Rows from block 3 of the image encoder of a small contrastive image-text model, named by matrix and row number. Rows with one number belong to one channel. Each number is 500 + 50 x the weight over its row's rms, rounded and kept within 0 to 999. All counts start at 0. Numbers have three digits each.
After each channel's rows are labels from the 100 images, of 14976, where the channel reaches its highest value: "colour at peak" is the nearest of a few named colours to the mean colour under the peak. Only what is clearly more common there than usual is listed. The data: flat shapes of many kinds, plain or patterned, on busy backdrops.
# convs0: expand pointwise conv (encoder.blocks.3.convs.0.weight, 96x16x1x1), inputs 0-15
# convs1: depthwise 3x3 conv, stride 2 (encoder.blocks.3.convs.1.weight, 96x1x3x3, trained with AdamW), a 3x3 kernel
# convs2: project pointwise conv (encoder.blocks.3.convs.2.weight, 32x96x1x1, transposed), outputs 0-31

convs0.1:603441542475510448555572586510542475492468462511
convs1.1:448431460503468520448428436
convs2.1:461443495575528482507514441508478545579453425527535457541501568476512574614540535427542553577500
colour at peak: brown

convs0.82:413557443520502525445424487493419430528453504462
convs1.82:501529536525584558553564548
convs2.82:567512561534571484555364468449432473454555526491463518584541470516447465489460497490508515446408
colour at peak: red

convs0.92:543503540566430527483468408523440483419509455439
convs1.92:496586525587529502565488542
convs2.92:514490490539504442478464482470536520476502490391515437466507561606412550531478406614463530487467
colour at peak: brown

convs0.31:366441459477499487505502463551468421448468522528
convs1.31:468451455420531532418465472
convs2.31:538556532396491518555498501532439518482463410506472517425470496519528450592543552415401513542453
colour at peak: grey

convs0.14:477472566413607537431499510496454489530576496483
convs1.14:534571532584560561522520506
convs2.14:496452512383429511512485502504522575612491531540439415561562496526550442535536506429562483497493
colour at peak: blue

convs0.13:519467532514510533481444394535435463588568520542
convs1.13:500578529504502466442527399
convs2.13:492586515451476600482480573571556446457503359495543441494462507496482552441539534525499530507449
colour at peak: black

convs0.85:533424459473445418480459499501392520544475441476
convs1.85:550570482567562518454557525
convs2.85:507510619527532574446507481500491452489537460547511546445565442476477400449466539558434500404533
colour at peak: blue

convs0.41:560547533527479488394392485533553499510542482549
convs1.41:498524490562581562546552552
convs2.41:495425502582517472510456516575525480591506566458430543509413464590561523502504455564552569496537
colour at peak: orange

convs0.23:511480616488476464447547477570504516458576491575
convs1.23:484584508558526539575561514
convs2.23:528442476506531406459511467575551542500549627480440527428463526485435526426475578506548460495524
colour at peak: purple; pink

convs0.52:427532497533583508468533557413522489447555423521
convs1.52:456545553467561567496560553
convs2.52:463513562475512465514495417417572471528596612538544493587564520452536477536524469476572465517517
colour at peak: blue

convs0.49:562520533440400586471497438505522520553557464470
convs1.49:482529504495581582549542562
convs2.49:536455459484515551478437557529615575493494559522464485548473420451573537404490463576472450494483
colour at peak: brown

convs0.74:491486471438518603475488513529418442425476459435
convs1.74:514537558472556540493605531
convs2.74:432470469409516523524418476402523586464534528514546400477528513499562450594479517462499485481434
colour at peak: brown; red

convs0.65:469518472551532460463545440572526503510545630471
convs1.65:435455417537559540490477452
convs2.65:480454522460541623459638468439526553490502575435469511500440529496575550501478489482488457516448
colour at peak: green

convs0.24:541427527541503460431443604463439548509501497448
convs1.24:575488443509586426489498520
convs2.24:425531527462457493499537430425442500566521396516542528572458519553585507569493478443438558489546
colour at peak: green

convs0.48:490443442542503532446521595450570517453547549439
convs1.48:493532556589544516553550554
convs2.48:512520526551526504447630495462417567554497483588499554544439481525564464577484493441467454555469
colour at peak: green

convs0.87:511605401441527522483447476451564500480521507441
convs1.87:529535526549555572539579535
convs2.87:461457459491421500527459479448557559564491539501508531541582392442539535409525400466531524476537
colour at peak: brown

convs0.62:490397452523408511508461556561509465489458524424
convs1.62:440552463526554478519554586
convs2.62:571485423551565493514467561489525536477495487460587530515432498484468451399580570535432497551576
colour at peak: green

convs0.28:500571447539436491481538489452443452609518446460
convs1.28:449413454556539454535546490
convs2.28:473514520575549532547526451549470417487509425466538554522498478555551480457603498506438548394423
colour at peak: brown

convs0.91:451423527520432537501509452516609554536434539501
convs1.91:448511566412565480482513451
convs2.91:471493458388511474488474478603429547521530420535417513470471531553475441543593486433478559495516
colour at peak: brown

convs0.76:483462436522456511431479502607422459481577531500
convs1.76:442489421546572525444478464
convs2.76:525481474443510505484635540382555471415584513467530491484482482493539516514536440457581538460465
colour at peak: green

convs0.39:479591454474462516505508464456421595526562440498
convs1.39:455470508408457443569505534
convs2.39:572535516528592561482509489484478431524498394504561465517495515472523443568588462457427557516588
colour at peak: pink

convs0.11:493485491413454472535559520566506435545422497414
convs1.11:505432458480453449448412518
convs2.11:464531518555499460570561561523549481568520456427481461527474544400507505452454563421579589478501
colour at peak: brown

convs0.33:497511558564478591454502451564427528491524557570
convs1.33:524506499526596579514573518
convs2.33:492469467559499406541417460459578557432485587437545495452545485555533490507461476564532546516413
colour at peak: brown

convs0.68:472490466581471575453442522408491534572466501447
convs1.68:553576507538579554550488521
convs2.68:460494563562522414512517518421574488543479512501531571559586466506518600401574527540500474488476
colour at peak: brown

convs0.25:580493445458459556571515448447536532481442416499
convs1.25:445445465529474567544585497
convs2.25:517524438471526540510563562494476502441477433535468553418479415468560458570449504612451455449549
colour at peak: green

convs0.18:506538501482470560482436542415562536534431553581
convs1.18:544521537514587559553569507
convs2.18:489496521627496420449456516450478456610530489488456550513560459502561582470470467550517446554545
colour at peak: green

convs0.37:577419515498562491543460552436497529512533436416
convs1.37:485536541586573518570520531
convs2.37:560489589557468457481505531483465530549494546563486495563491434574514436487400398491481494482600
colour at peak: green

convs0.9:572513509542489541561489499519555471510619417543
convs1.9:447536438429497458426547496
convs2.9:422476451572546525468522507493547513512515435487596464622508433390494494477435518509558500511440
colour at peak: pink

convs0.71:486491457465498507427506561553413466520383474467
convs1.71:410494453450459541499560554
convs2.71:442504516403516540455465602515494437465476450464520446504477619532514471491529538487410406543521
colour at peak: brown; red

convs0.54:450455458451490472490427603496477503403556533495
convs1.54:576549498592538479487556528
convs2.54:468449555464444536479472523551427505453406451500571402460418568571512499492514455430512558479521
colour at peak: blue

convs0.53:475512470547522509521446451582405411496473473432
convs1.53:511556582551566488513525569
convs2.53:536506547466520495573486522502431464527417514531504446611392542585418514548459531500428514523507
colour at peak: red

convs0.75:383426509472480458561498423463486513566486535527
convs1.75:499465475433451547457540590
convs2.75:497584547377541583609529530537449531469493472524472450430482503476456521420539515527522433495472
colour at peak: brown

convs0.8:545463574501502548538431482538507444539501373499
convs1.8:430515438510507500416519423
convs2.8:453464416516564464441534489495443455520439398544560507550501519462422556586551535480544558533543
colour at peak: pink

convs0.29:473469513532480531438472409457506465404425502429
convs1.29:439399457531547496537538529
convs2.29:574517499477536601522484547518406463436418447551531501463457512503456493504509470561385531446435
colour at peak: brown

convs0.57:432454497407447565481513449477542545542556544559
convs1.57:514554473536530573569572535
convs2.57:490521411551507489451552540485572512557475502480438427589552506434518572533473527474596420472553
colour at peak: brown